Weights of a small waveform autoencoder.
Model: 6.6M parameters, waveform 16khz input, encoder arch jasper, encoder norm batchnorm, encoder activation relu, encoder depths [3, 6, 3], decoder activation elu, decoder widths [32, 64, 128, 256, 256, 256].
Training: adamw at rate 0.0036, 5400 steps, batches of 64.
Data: 52083 training examples, 6.6 epochs.
Rows from block 1 of the decoder, named by matrix and row number. Rows with one number belong to one channel. Each number is 128 + 24 x the weight over its row's rms, rounded and kept within 0 to 255. All counts start at 0. Numbers have three digits each. After the name is the row's rms in percent of the matrix's.
# convs0: first width-7 conv (decoder.mid.1.convs.0.weight, 256x256x7), inputs 80-95, a 7 kernel for each
# convs1: second width-7 conv (decoder.mid.1.convs.1.weight, 256x256x7, transposed), outputs 80-95, a 7 kernel for each
convs0.84 097:136153138154131167138172170168128129135137128108119137149111088176134155142146137111080089106147170140162105168170180134132139134153123141132133131138141183149155141159111119131125149152166156124134122106143123133106135079128133121143118146132137134155103129118115104117141086118137119136129153114093162183161114126137099108087111074078
convs0.85 101:141126113139142161125102137130138104115156128131093095093066124124141129104128142130116122147136123098073147138169139167157103157128132114141115112112141142154155146172110104133117128110133107154129152127142117133129122144097166084131099119101133133165119125114102109094125136115093085118158084102123125143120129101114118128109143130175
convs0.86 098:117109079091140112142114134135101171135124103129095108130140152128085129116105137133119120122102131137101126116108104126130141133129118134126124131199162144150127137148163131120118141141137143139128120173138164083106130107145104143169137151129141125124100097128122112128097121155094110152065141112138111101105144161060108124134133135168
convs0.87 107:092082142118123110121119157131139132124152073138091146076119138104123161140065094102154147116153155147101126104135103135139162157155127127156123157087137098094143105142130136118140133136123142130129136131131132125135146116128145144083098134097127130114142132147146116132105134097160116104119138159113092118143138116084125125127119160153
convs0.88 097:131084132153145146182116158125130133142147132049114105118122099141140160106128169183137162121126132086160142108137138167131159131126122115124135113092168134129136143072110125130147117129142167133147128143122138136119135105130117119064127101131103173146153140141133091102112102142131139174129151118144085135141140091152139143133121123178
convs0.89 101:106128105117140099118108114133130144142121159108115120104132143115132137140133171181150150146161128171161103099083079119095108098158124110146121106100111111123106125088126129134125137134125135101144128133130141131149149137120132105116116111142145132152148175146147131123115142161135137153163121107081116081109099106147147136147156145163
convs0.90 102:101119121121130084090099142132118164145155157153124117123153144097103116081112130130121138111144104095114171163153153150152106138135157126146139121152184143135152169124125151137138134151112134103143124147115139115103130086124092129134137124134155137106108103064092057094060120123117109156100121145144119130103128128144136141109108106100
convs0.91 104:169119153141147132117126147135112115110141111075141138127100122155116111144096125128131139066119127120149133141128163147147156156133131148125164087108114133133131113082148113115106132128127117124128119142139139118113146109111125098124096156104161124136120159124164107133117131106124165136164148146127154124152110095074137120154134111094
convs0.92 097:135115113154156163160144156131135135126097128110089136073129127111105125131092096113109137115136144117129147155138140162159116146130158120157135134142129131129141177109111138125145140137113125124127129125126116129117134108112087130147115121127126145110130125100141076120135113107106102155113155154142163169137165167125131135109126131147
convs0.93 102:111119116134124072102121144156141160124142125093066127108115163084110132106162140158134125115125146139123129120141105140124168131124118124125117151155152150145127143153123090119109117112124174145131129155131119119132134118135123110127147103127120127122150144147154128141130100162123086158086165137089101109084150097095131114112116123174
convs0.94 101:118136136151177174133165152150106138139062133080097143125099108141094115109121078061097102123096118142123142132131121116154149122121148146146147157097091135160134156160130130132126152150142129138118111139121127123121110110135101118161130131113167127089117145107117097129117151105119128139132106155144175169159158187108110107129136141137
convs0.95 100:102154168100127115098169141130119134146159119093154122110107096137084141141124175143123099089150178105187152123129145147133114111123115126137139094161132104130136158141112115115130125128103160144157111157138171132130115091118146132114187147145146131146099114131116124146127152143116121150108113142125104150106121112100126099092094103151
convs0.96 099:079114116115099126133131133147141151159159114134133086113143169142142123138120085119117116134091115087132126164156172151096123137141121119111122100128115141131155134203138139129147144108115144135139128143121166124104122142150106106112121151126125137154114121122162151148104109120120120112082088135145124141109112095083067101103139139173
convs0.97 103:154123145140122138172150170129140152156113115115142144132134125146122131137117093104075119108099116109091107108124142127122127148146147157129128142131140156138132147170148138140136157140125146139144130139148107113101123095138094085120160160142160155145117143122126117120082141135123141123105159111118138184139142171109111111094113087099
convs0.98 102:105137127128124105101155118113170144119141125133134115116126148083119115146118116125164128120129129112138088134127140148130128117133146125133156114166125110131131102154106123124123132125115119141123130148149136130114138160125103110131126142149112127152134111125136104085107084111127098124093117104130129106114095101176087138112102116113
convs0.99 102:112111133111125121113166165158150167165164138068121074099107086196109146174144161127079131117098128089144135129147150146134151103147109130142122128116096098134124139161125124125132146145145160126135109131145149124120112102130106098150136130105104120156141143145132131126107189163156151149125114090127089141111150115100117103111108138149
convs0.100 100:118116102111085102054130108148094166113138169091166093148109119128160102138140129129120134139126133099137131112139122113100102092144089127090112073116096115147113132112042149060133062112077131110124119135102128170103180111189132180095124115127123147155099133101129119124103115126131117120116110115131131124114093114147144096176138164146
convs0.101 100:131128085093148136125125101125109131114070135116144134105141105165099124110128107120173129128139162135162118140123127143140146140147129133139158165186122116131131156120141121122116143138144138151128131152120144116114122102096126123168130127122126081116128137133140093128078107100125119130098114145139121103131151148101137136124116116120
convs0.102 101:173146155183165162152121105126118116155122094115114099106129115133118126119099114097080117136108109136114116103127101124140138112128096134148089176165124172164153133143117130133128156122143125077150135138178127125109114048104107080114143111122130116101107119096107115116132155134128120124069047118113107152178147158150140125083126122136
convs0.103 102:168112130146125121156143134140147150122083102064117142110121107133121140137140102138139134129130153144128060125115113132126165111128135131142115133113137132135136126046109128125128141125113151151147140159151127131146123098151130086117116115116112134109114132096113080098078121116130128114152163112085161160157125128135127104122132154151
convs0.104 101:110121107133151185139166148145127117092182145169123139157129137094147129154101149154135115091112112138112163149167155127114111124135116128128142114110134131139142102111112121130125128149135168119133122129133129118136138105101112131132089088128129146130102160127133101118108103147139144150129157188124125134143122100106125133115116116170
convs0.105 096:104131123107125151164110131124121135145154073156057090129147173139143138128107110129114087132096136084106184151133138120150082162158136135106146098088116116127102139133125112128116135130114147128135116140113151126147117134138105145136110099087131139151139157153157145131127143159163148173164210110145172143101144121106119129162167153167
convs0.106 098:127149141157147153150145130155151150180137099097094121085132101101142097110100093137115125098079075080070120136110128129125165151126150095155105141154141142172147168142149147144116142118145144148122143101166099121060095118081120069107158134128166154160070111106128119104090121141142143133149134142126117116147153140119079134110136109143
convs0.107 090:114136159110134146136097097150131109139145125140133120145154155156158131148086117090187151126142152129151110150117136147139166117158153130130149134072128097110114112164123138133115140142141154129144142134126117123083131142106116092098085103089138137143140152135171147132133112114123089124136137089137136129139145124171157145161122103153
convs0.108 102:101132127136119089107127121122138146143139121153162141135150150097135147135107101120147086119111080087135165137125133164146087140133133129104138082177175188153150156136104122130137121120084110085093140164106130129104083119103086113188163129144161126127087103095107077125118148135132142124069058185173120111114134117108147143116111124168
convs0.109 095:125084118117125094124103142082133132123125150188122134115107164180160136113110130107101140132144130102098153124123155136150123151125147126131135121137141142147105162101128107120123110107108145113133130160122157135134121140151129135097068107110134097140161171151184148181121103123128103140115154145191179141120143099071146127126122141105
convs0.110 099:113119171142106129128139154123138133127159141151118141163098131180119154097132091120162145115147131087084091112120127148123144115119131160095150105059145135096138139140135144158145126131112138134137113149089151112123109100131092164111092145140110152151139130138129131156125065120136130130147152136129122110116123092153124093127121127057
convs0.111 100:100126137153140094134130144126142144147185110151103132106138150088126134134137162161125123101076118118162158147133118147125099157121105124141145056104130114108110081061123131122106148144111128123122125151146161131104132113125136120115120119101145094163126090120131078124087131185134185166149198155134143150161140076051092096144117128164
convs0.112 100:134128126134126118167145161133115125088179121106122152145148162131131115115103086088183119108152151183111118124131098097135114136136124150115156112099162130140142134192148157135131126141155156148158129161118152109122116106127110148101121138158105141081105136130147131137148116138106078092102121041074171108078082126135105108115127123095
convs0.113 101:150162116113134151102119135127111133142125191159103130117122146126152148117121174120115117125137128137115118110134111085111086123114115134105121118158146145145109124098123142124122125108102142123142111133117141126113117120131123138157133124100180140139123118122161144162102157108080121117183150120117158148104086130100110105125147136150
convs0.114 102:130123135126106071119095159099157138095152082120127132134147162108127141149111116128134117098137122134141145133164147135140091167113153137153153066123118117123122120076157147155164141143133125110118120149155133130124118099116123099122090107128133102164116122102123107150129135163146136188097223119142137141094119074081146109130168115111
convs0.115 098:111103136138157167144112104148125143087090181132143113138099138171127132115114090116119143133133117099113085106115128127109127117139098128100163142100126091111141119129100113121127127129132158138154115164124145153128139122152137148061050099087103109144146158147142119160159063084142128145133100106105085111140109104168139125123135180183
convs0.116 099:122158115131129124113151132119082158153152210108126124169117147128129107136126126123123163103137172133087101124149143135137172122151136138126146121144124131133121132123122137119143138148133106113118105150122135095110145101129127151123137102134162141112105140126127114122134036126108128146141182154113165152062107108158130130137119116092
convs0.117 102:148096135135149167179157128145136141107106133118093097079152144176137118136088096135164147122122098106055127110131138134126134142156126135140148139073113111119113121181138154159163146129135136137151135126128125128116082123104099151118086116135137163156097135091115098101158119086123125148138145071081076098107113065092102116094113153130
convs0.118 100:125159102144158101112155109157114121152105148089134157123146080113106127090141124090081085126117095117117173168160117141161128129148147131146134159129117152115131168064148162158130151151114139134137121149134193123113127081117138150108145127138175120121089080109092078104078134153111170139158124168134142143109119158115173090156138124173
convs0.119 104:136125122126126086135095160075102140095142035112105104116102145079150092100134069111098125137122101152080128117127123127117119146094134111128127111142142129131121131136137131128131136140141087112122137145142157123122129120133115116150126107117110089098085110126141123154128123130127112127108156132152153162167150140081095128110134163142
convs0.120 101:120112139126122129146114108109120120127113110088093094115128113115122137149124145155179152111146156139119102133120103083090140101122128125125100123099120115113128105101108112117127129091091141131140129138130106123156144158160151183086107118126126142134154159138162160159169083124077132109152187071091165117055060084148132129167149170121
convs0.121 108:112121094135115143097128111122102145140106116130116118095116101132135134156145170151134118132122146142121103085083088099100088114125105138126125111137108131133117117137124115111112124120119094123148108135137135165146159129150177154134105135138122128100138137119130123153145111089100120133119091124140135112124102159122121127138139131165
convs0.122 098:150169141138130127094159157150115159148111127099121105112109043154133106095093134098125120101118108119096163104137121086144107125141123125148120131150132131139130128092161163136127127113125170169154138130136119129081118079094115131125119144141163150119061069062106087105113150109113123106123111120112115117091088111126127113111130106086
convs0.123 101:130137144126137149128162134154133115132143161089135154149112113158135132145118128103144127107137143149110143185163134152153135118142151139167131153162123161115142148119140129123129148117141161145112109119119125111095126092105109140071097125127149147117101102093122080099090137118107148151199151118161196145085120157123150143140148106089
convs0.124 102:137141161189136127116148136140135170161142100053105100094102180127117108151157146117120167136127128107131123092131126133135121098094126120140120104122116155148143159161113122124136147128125167126125114126134113134122097098125109099131136125131117151167129118072111078089098141134122152159133154078057097142106109108176139111125147172223
convs0.125 100:146131167155099159142175150114112138112116109093132126099100112151127165143138122137100137133131143133157126089147147138147124130131123128141123106113092136142170147182125124125142153135163181138144110149147117138131107117098090063126107130127129142155121142099150091101091161101127144120142120097118110131115147133115122088117131112116
convs0.126 099:120133140109136098117139165147152150122106171163085128115123134145155162156162145193119118131106098146185120123119103132098102142134124115139125141185159143133108123100134122137130112124126168136144128144125130108097116137134158143124114100132126126124114110116145122119134098126142109128099116114117122129155143128091091116123155132133
convs0.127 099:117093085121135135168147151109130155154160116111102115147115119042133091094152117160130103137133109118060143114151150176170128151127119129153132128122056110117139168160124113119109150146142124145126135121123134121155118107113171141123110074132132074124104159142134089119139093147084125157160117156107138147068122114100146119091133165149
convs0.128 101:102115105105106141168133131145150138165127131108136093115117127123083098164126099133114167135082119124110128130160154155155127130115127130156127129085101112116094142099135132131144167157144124109122113135139149124108127108120113103166103126095111085145116118114104093123111146124165144132140102106124132139101112098105093060107125128164
convs0.129 101:090131158125107148147172152141130143114160132162109115170101173179172155104107121111114146114131161139104105122124144138132122139136137151124129107070116134115130131139129138145154163154142135148142129154136161112118114106109062131074099154107154148170106129130117102102077099132103107119112143146124152174133113094133134106136135099067
convs0.130 099:103116135123165154168173121139153135124172141177122126103129131177115132122128120107141129145131129098136159138154152130116093113129126121121130113146156142145138113161112131131132129128129166117148123130124138151114130153109133130141123169134157141171125121146141133155143075098144121134095129088104044129107112061069102106070092137145
convs0.131 096:141173135106093117127134116097176187143130110131149099079097116122110125171142146167134137143121142157095150126172152157137138116140151150148127139125118134172149147160103109107132161132117124156122096172142151121075105126131090107154162125093125124130134152115173084128115159127153131094113101096173165131135124135141092100105089136156
convs0.132 103:132127183135096109127169150137134141129172101099090085136136156152144157135126118126112116117137123128120126142143167135105156106123134138103138083097126122117116086168141118139147127109113145137139131143139163118110125110108070103128137162142165185220095093105122085063080093115113090082092117100134162199131076099117096085109126111089
convs0.133 100:142122134143164123156113127123140152126140147092100108087119097154110134128145123136151160115084105094135139125154124128121145113121122105116136104146130143135106125064127115115116122127119128122121122157128166131105140152131105100137141086107121082148123137147141132146121131152147125124127160116140109152155151107134181139139125112143
convs0.134 106:120120159156122157160163101130147125152133159118146095117158157069106110089124116153119112138110117100117130120136112123127126141129132096137101118104099113100120112105115125141127139123138108124144135127125131099135131110121133110090109120105136131139118127123131091129145143156140191151181126158162126131111151134121156102174141140116
convs0.135 098:161131112128159122097131133115089126156168181142111123119147134141167152117110166179102123119124158133140118147112139146132162129123112156116141121156156159154143148107112109129139141126130164121122110157144156101117113093095092135125109094140152122094095124136117103118130124106096106146123172148156147087096113107155129127142091108121
convs0.136 100:095137120166131131128161146132100121133143073080107139134109160121135121117104075096150159107110156106119135102137103163119167141119131127142143117104079100119133138131108151124141145145126155142134114143135122141115172100139114131094127110135120092151096146134149140145157136144132117150117170097112093114105133120117110120143095119124
convs0.137 098:111156108138142114094169172148136119183213133131112129163160150111158122127183205207130107075116112158141094110135092124124130113140126141159108121120118115114113136141122127131103132146157155160129118128145132077099132095110125139103139112120133138129085111124130092086100117166116138153142139130127161150102112121148092106147156120110
convs0.138 100:150161131124141156163130130128158121136104096133085155098159119089103105093098099126151149130095092085088139150121114102101115130133150077166082148143141119160147138137141167164133127114146133137114166101173094152099116142089145101150160150137146131096084103099116128113127111147153124128108124114103072086096118091152103129131142140117
convs0.139 098:147123144131096138119153149119112153122188131099144102139118170122133123145115161138133156124147149122075150123131152107143091117115110151133147095115148119144117080111104126116117131136133145144142107160157160127123122098120089106121096129136142150165103127128156104146088154134112137125155143111086136160092094074112125108104126082092
convs0.140 101:071141141140142106108128120118112167182133202159134137140109128105118128127137122082116137125097105106114107092104119180132157103115130137142136114184124130126129152134103107099122147114098118104121116144136143126099111120119115130075142103122130093083152125114103078129064089086103126127094118180119153146084142144134143113137114144135
convs0.141 102:195159131119156133136084125130129122106118161086122118148115064117119148116096125130177148111140119111100099120120123097101162119109108105134103153110114113117133102116106110129114106087104153153128129139142139101139145118117141142105114101112119141112142103109126081140093121129102128103136114111076096133116099040116148111121105101089
convs0.142 101:155138161141157157152131116106103102083109155114137118127138137134147129090085111074059088088114097102073101107136111118109130111136121129134123134112155135130152140149124113124112140132136154119141110141139136111112126113141115124123110106118135115150139157138147115130115123134149137152171156140140163156142150172120117107090118125113
convs1.84 100:097116179127120111095119144139147130132081149144124108132118111150141148133119094064136109082126171146219123130119160132125125114116134133123127149127126109157095134173124127126152120155137116111121111105141072118148139106102126104075089159162194177138109138125101121130114093136162116177158144159114063070092117108134132106162144119102
convs1.85 100:111104109120145187138128149157137156134166110170132119129120062121133172142145095096087110106136074132093135098149110124146151128132114129136122103109122137139157123097125139130116147119116108123132125125139148173121156135109131128163161145089129117103129145148147150128144172143138191100114077122089114116130119204137138113137098131126
convs1.86 094:162132135184144115118155110132167108138145127144138145120143171190143121130105123144164180179149127171147142085103136123144117136091131116131131148152102126125130126108139134113125121103108128103112104122109131124126104129122128128157153136163120118104102117126120125145143144153129118097110079123141130146170143112124168144141175183182
convs1.87 110:115104126145120152137137148106124110167123149175139178153094221137138165152100125144164162152111117111084032103115098112132112094122133128131120130157125113150138090108135127129117124125128144121134126116124107132145109141103123130101114120118139146169122127132133123137132137163173144109145134127108132123159162130168140124146127150120
convs1.88 103:075161120104156161137105142132123164159128162126128163123164122110099104113094117092102121101138087130141081148114112129138136146153142103132147105183142135136125118086108116135143148143136135145148141118130105146108115114148115121104099142150157135189152154148111126117141073135117130136143161133134144091145109167116108106141112118075
convs1.89 095:108133116132142136131135136137119135126103139116154151119205158102104138135129143121076114156122151129168132141157115156139128130123108141130133143142115123104116127127129131145148156149155163150134126137142130174162154123134148119155132142133122113131162147137117111105101136164152136109141105130118150151134147136168165135146152155115
convs1.90 092:200162174169193129127105112116129112102106124112112143132132118133100132165148151125121133117095105136167145139138101102091107127144148104143104119129129136129144132102133134149132139135116114102126109109137104082101102116120159150180158156165126099118155128120129123132121082085101116085109146124145155128132135123121117114139123138170
convs1.91 105:110122137116111103135101122089099127096147131129130154112150098129132143167156114113120129137123159139199131111118098155119168124131155128160105124119142122146116130125143147118131125130113141142122131092096118147144115126094103129126099099141171156174106120123128130126123126080103105168128152133150135126114139146096141105108149099153
convs1.92 092:129095147143135076091106139140153106059072124097093077119129140118152148144117166142147159134150143094173121148138117115060108140115159095125141141095109122144125112103118107134135132128107118125108129132169134101138097143113123165116158158143091093004134141115132126143170113136095168140065108141135149155134135151129133117155108113131
convs1.93 102:106133100115164131151114145130138124132139115172133143136126211141167131124098112142104168137131105139106096104130128126140145132128125105133134119079116104116118112091139141127122131125116149098136132132111111097114127118144125126095108114115127099149104139149143142128150119141109093082073140194137164132176175132129136137128102126135
convs1.94 097:123139104091095082114148135145126098090102091132132088124198107107150155135158170138162125136142133114176169133128118092065086131112148139117134128070124107088134143132128123130140126113124116101100141142137155125122127126116098125159130133138126075075126124144131136125148145143130126123100132102129130097129143127110131151136118091133
convs1.95 103:178138133169120143169121119114160141150136182112140103128146105111074106144118125100007109114115098151134131120129122146127173139117146124133127104161171161128122124105109132139153144131127150135109141119099101126161140124138100126134099125125146181162167142130124116124129112146138128140129162148129151099129128126077123114108140136127
convs1.96 101:105106125132134154189129140149132110145126125097143105158094199146155162146120140169144145160147068174083151160140129157134126124130115124178119118104130133142154134117128114123107126111106112146099130114123106118117139135154118141152136112097087101115102096142148132126152133111151128129095129155150146138157139101116107134126140156148
convs1.97 100:114144123146126159166163113123120129117136169162148140153139167151156127121157142185133142143135108122153113106110134132114121130129128142125146114145103120117066089114139130130148141118127119100105129120136070143109132107128097092082081074099142099123129125130106124119126085089112112124101127072103122080117131151135137132120111128116
convs1.98 102:104161152137183189166155135132099146107089093088150125087148168123186155126139130160146148141107145113082127149116102084154120093127118161107145119075162128099106083142150144135131139123104116120110145095111118135126149135147136128109144134094120106131133136141143148149145125149113080093132104186118093175122087099155126164133125165093
convs1.99 094:173122110137105158126121096135140144174158137112153132102233131133110138114136135109048159133106123121166126130134133118091136132128106119120106094083135117119120154128150142123138129139130131111106125135131104168122170143137129130091088102122122145122128129125120125113129127144142135133110142120128136112178126120120138129132117137090
convs1.100 103:136116193117201127134109143092126064153062127131113157124196102112141148123165109145148135134151120125167106141126107104109129143124154102189087164120121120113139133151148138123116124138139123125126130113153119084127099159073139103105123111085140113141135129146153140117115131125125148137150126148154154156140140156136119122117159149117
convs1.101 104:151097120121121117104153135131130133135119161106132091111147101204131137136136138088119114093128108124143127104131131126097145119132130131101124136096128132104128126111128128148144149153150090159130132153132134124122138134150141153111161129087105079083141153134126125128126183141131106118093104139117127182182160129143100108112126110146
convs1.102 109:173157109147115147147162131171125132143131146121158134123073138169139142110111134163116116130052165102136139137140147116142131114158116165137125165155129129179128142130119126118134134130152107079154114122176127133114175152111126084132148116103116114120111119133120150130120154156138124112116108129112099116145150136118122132142109121100
convs1.103 104:116107118128165111126121139126128124130116138151136098102128101110138128125075133144174124125128149039073089136101139143146119129128105143133136162138095090160132130164128132143127120119133124127125130142155144137131129142117090114097117117149156138124121125127132141161157128128167124132126129110136132096110179169149101102112107052052
convs1.104 101:055128133131131123127089137143136127119148089129091106117119186082126135128138116146178114138115147139135173133160143137119105158145136129128120126117133143155119157128124128134142152118127122105118142105147136103116118123112143142118114164155140123106133133131120109117097101153145147129158123160128097114118110105157129150154111127124
convs1.105 099:133112123106150114153120128135140137133148038119109158156130133092132145140140122143154139149158128154122193148120102105126111111131143103128149103076106145141145162157131125129121131139126132117138124126151116118135125138119119144104128118125134120091123143131151130135148113113098168143104121120126133142098147166115152126168127127143
convs1.106 099:124154112111094121130136121137118127109119152138136140175131124090154115114137091103168133177151156099175133131148119115142126138157112160093136142084093115102094072101137145138134113106134112096124115155143111135115139123144143127151146107128121080121111118127134139129150190173155166135139110146124138139177162119124091099132093142122
convs1.107 075:108146134151126159170126157117114144151144118131173187096127116124129161149110119110053150145117138139132128117092064118122114116128118115158126118134166132158145121137143155092101138120128146113144125115117114139113122137143160124144130095104122157170138123132161110118152106134148153118120128145116137134119136148096142150180110158111
convs1.108 100:146125128136137129112107150152117123109146104070114121119152178096108162155141165171076153137097083137119219189145115120077092183160137115131126102133141130120113089090120152146143127111101096118095100132112099083113139136154138130162155133105089092089130129121127125125139097117089096100120111177143148143137118097080091130115111135162
convs1.109 091:178146123133176166112114097129136180103171066174128144130109133131146158155109126141169155125119083120124160134141118128127106115159135124133147087117072141096146133158142128127093127138139128107133106106127110113097089132117100135098129164111131151131113118125174127110118135155101158124138120151145152168131107150144142132187123122161
convs1.110 095:126102135087124101168144114071112132126115107149107160110137107129143138146114102110132156113128085163094107141084116136169144104093159127152151126137158125111155154142120139140130138139140124135107134136088131125139104144131107140079084142098163154174163131134145107109128153129154140143152175157127122128138102120184136157156135106162
convs1.111 100:085095116128135125163088099111122122099137076107112125078113118115112101180126141141120139102117108124121170121110145154132128153099133172151137101131141161130137142147142141132140128122114141137121147141151115136127132152146124171136126083149134161157122125130114124134129125113094125150117135113142121105098114138117140120087098115155
convs1.112 097:077139169117145121099110134136123141093113077153124124110082152139131151106092098140159103127147132173174128095128119136137096111104124129132148163148119107118091126106146115118128155141124129133141137136116112149154158134144133128120099125116160120136112143130116117133107132158172141150159136112154142108110101134145158138151141139165
convs1.113 103:116095095124140118081108110124124132109131141124119119155142072125123156145184092151161136156135153080150106097152144142155166159106134109129183159187169186159137137158154133127107106152130130138126131109139126089125130135153128156139150119113114112127106118111143122121123135107123106137165104109155170108111132128126135133119140093176
convs1.114 103:120119132154174109092092119083112143096132136157091138111179158134149122135130152156135169126128117108133124104135144162132139124099161138169129093155135147148138131101133140143152125118093152140146127102114140114139095132108131129128115104151157165185108118112099109136131086113058124150152195136143133111087099124141151114107176151193
convs1.115 103:144115110113111117134153164123116133165132180147109148085157072166166109141109145113150140146128098128073109150144112146111125111135153121157095142089108104110156092118144137140134159151133084116132133131118133120099112121120121139089115120083093116129112113136152098098119180163191175110112120127147143129165145148121115113143130120096
convs1.116 096:149166152145147111118131162116133115108110138124136168151131146150156120144137132103159137137130128135157110117104106119149130121089154084128152127112138113137122162112114104121118128130125119150128117135116117109115114123124141129114136144128158133118159131117116118117127086096059079142145161188134135112098118139154137139190160156159
convs1.117 108:148155133097109125093151143135123093114120125121150147088124117122133163104105097098145199152139172130148087111104120137123152131102107139142147117106114080114133141122120118129143136120110144098138110144113148158131110137094140125121102170130164138078113141133125140135143141189136192160162116158127122118094139150145161172196112143140
convs1.118 106:120110101117142110102115117144149076153095154130163134134139118138142115169110134092158142167132122102155133117121159107093134128136136129093110127116113137137116137137125119125136091116116126119110115140136128145110119134138126146101123107131136128140135143125131133134137118090115077138108132085118127088134146086105120137119102096134
convs1.119 114:104140126119144149139094138140125136107111126210132149128130189154201127132152124142209136149163145148092094092098144132116104146109143152131112140134128159101139131117147133107116136125136101090095093103100125094101105126121103128133123160132126135106085087118121144150160134135116151123159116117139110101104094121139089120141159166158
convs1.120 096:093128130118169113113159142145136145139174112117118122151108128114142134118114133191082104118153124104135132149126133172178150127127112112158181114204172141159116134141143138132126137152153181151129127141132144151131135135158119154117126139118135125141120127117128131115123115129142095182143159147171162133090175175139147132119122093121
convs1.121 109:112105107100104092116193138172149131142134128100148103160123173150122124135136121148113129116121153161161165129140131138147141115126102117146114148169183142135103120089145135137138141127118132125125145135151138160124151145118138121158157133131119106122106125114126128130121165143165109150152129120138149154138134124119142150109134141139
convs1.122 103:150098141091110123107137122156129159138152206146146150145130100145097137112126111134126167140140175125166079059143111114159119126107158149127146149158112090097105121119109114133143108104121138102130115128119149136162138151115143145095081112095185158145151150158135149140138110109129131152132104141145146122113122163112135142137142136135
convs1.123 102:124104133121131117078120113109136124102099136111152139139100106103111149121102119087114108110116152140154118109112125119146151138150146119104140153161158114147102092166147146123137122132137133131109111130123130141141110131122120125097113105090162159170127119113117136132125087075127119166156155137119148136083145156099157129137134090108
convs1.124 112:175131102112067077065113140135149128128134149118127138119177149112115117114096144101120153148130118120142114126123148134137152152128104124147122116085103094096084067117136118111135134122115144127126133130137104109131129138128101119117112142146143147132122129137132129135151106136131161172116135134154148123174205198091123117095111109083
convs1.125 097:109124119121115149144137127108116117127085198110128125135122087151121109099103107072090133109124114145130140126125105148177144138140114130155155138133147125143110096051110133132132139117109148146123143127124143150119130125103103096123118116114173157139137143149129127130145169134129127172116142131143142124130132224138104132105130102105
convs1.126 093:105129152167163116098147126156133162118113109132118085121148154172141141110090110100154128183113098124155142137157123122109132104128107126134149164130146137148149170124132119106106133109122153124141118125115149157120123136143147149103109117135154147148123152132142129132118152154127134136147129122142110112135135124148143121149131129128
convs1.127 089:169187138152134140083138129126138107138151088149129163186123131113149100138167118116175144150112169167169148092096114109114148124120099120116100110096137120117128163081124104119126146115109107126142136131128123138104138131096122169120141148102163126117109127125126117147167135105115148138122151141138166144113143156133099136145141129144
convs1.128 090:159128138151132152104131119137118121159116104079142142091187084077118130117147165103160126117137128115170160135109124132091126131132093138119096145094132140111099156132159158121136141141115111130115136151154142125095122134127126131167151119110114152113103087114117139120128136101119113144131119126146139136136138161127126141127132099121
convs1.129 099:141152124122120120184110115093130112099130099160131145116089113133167122140115089129189129099134114141117111136117146183179142125096133132176174125114100115106117110137109140142133136126112131134082121110111127125140111133147112106082080115155142168158145116131135136139135151135179182188150117092135101107090101108203163164133107101134
convs1.130 098:121130139131106144103143123169138137127114150115104152110144138149088154111144133097109151143131101174158139145151129121095144137137110121120135135102133149126121119081131130126117131129140152123120135137122115100109111143124123115115106130121082097065124121119151124130095122148108149114123100168154137114183127128129109143188129156185
convs1.131 091:136163165143150137139140121127104113120146110113134116129129173134176116098097130144144133103105131140104176135135097112138118150126117116137126126093136160123113094091147131128126135135136110120101148133116146109115114133158143111153124102080108115144123132122129119135137182149106056076115105086107156160120107119116100108108122101107
convs1.132 096:141143114110129130149107136114154157186167166141130136097066105138129135142119103180137126091129123159074052108122153171179177110108144114151142120143144128122147141129124126146150126128111147149123105114122129164156145157173143122060111151124153160190152121129119146133135091142155164165173097121110091071077093123152158138137146141125
convs1.133 106:089122125119144159086125150152123150115118153083111125099165086153145144137141130120146171158138100067116110139131121122098107139119124130117119113134111120141144172169135113122100119127140102130137116121138152124124116154154133152148167157110125100096123133137172146134110133122111092093101063125109130118133139147151164147150115095121
convs1.134 115:132206159140148126102154110124155121127095139128136163147164118135123095148169128137140107139130109140146149160123136105118116120144135126123164130109102122149129183136105104111115139142117114156118124149137160150142127131146147152196181163113144122124127147139114103120150157113127123160105132120071122080115117140089148135145142134110
convs1.135 090:197133123112176117080124108133176128158167143116165152150127101068116116154105116131184104106126094143168115150118127161144170147158129092121116132125143119134099093097118128131143136134141125149108105117134129108116111113128114133109128135146147151157153135129120124128130100095115118165162185152168137135121150141165152145148123134152
convs1.136 096:132141147106129064102078127113122132129121075125143127142168139116134137134141143132137158168141091141134150114130115131131133158096135120167111121107129124102128141107141126122104137115113116142087133123116127130145121135093126106115153110110147088170105092095141146137136156153165119158127177157130138143151168186118152157151155118153
convs1.137 103:124107134121114147141107095116133151161151106173155141176150119142117106142122114072145134129127126130158122107103135122122130133119133122099130132094124089145120124110128094103128130123101107117125131154123139119142150125129123161101059112116177221229139146158144115128147128132106124125180191108132098112120085115149147128110101094069
convs1.138 104:117141133107082110093196143164113123100146114115110128140129117111119130125152098126138154166093170087179102128152134130165138090158122181112169099157114092103088118050129121159136115104112129104129126130141092149123131129136158111171144132116113093105133134135131152133164149161127177130147138161127147170143137119136076077130130173099
convs1.139 083:173142150148144169148122102095136143129166089153129155105119114118140138121130120167073129117098144116120167079118121143183168146090147126164140093189161161126134111141129123135146127119139167103127139087131111145138142143114132124133086142109160165149132134146129134144116123162144136133150108152144129140109118137123156135175129142162
convs1.140 098:182131121156123048117136097073121100107123115075136144115132111117130071096103162147173150139109116121152144149112133117125125112139127142139119120170135115134103107111128136122119128129126115136133134149157164065108120139143135172143150113116117117135119101113134134118148144101107112154121157136121163111125136107135132152143147131118
convs1.141 101:113120096123146125129134163142124129160171139113114112101099113138140125137102116175049109111109123136108101137101123136160166097129122142140142091198162137180145160129138134139132121135148128146148123120118126162122160146140117159106115147091143161204139139137126135120124151131137089151126162175141145113120111100133135125142130111146
convs1.142 094:113092096096135122140179156153154162142120114114108155163137125164132142165161145194136150159167170145164136154151116126150140148131137121138162153116142106138101080113134140133126138138151133137123124132129120091118123132115110127125136141130153145110118124113123114109110105113127122124130111112121126096093085132160150156199161136165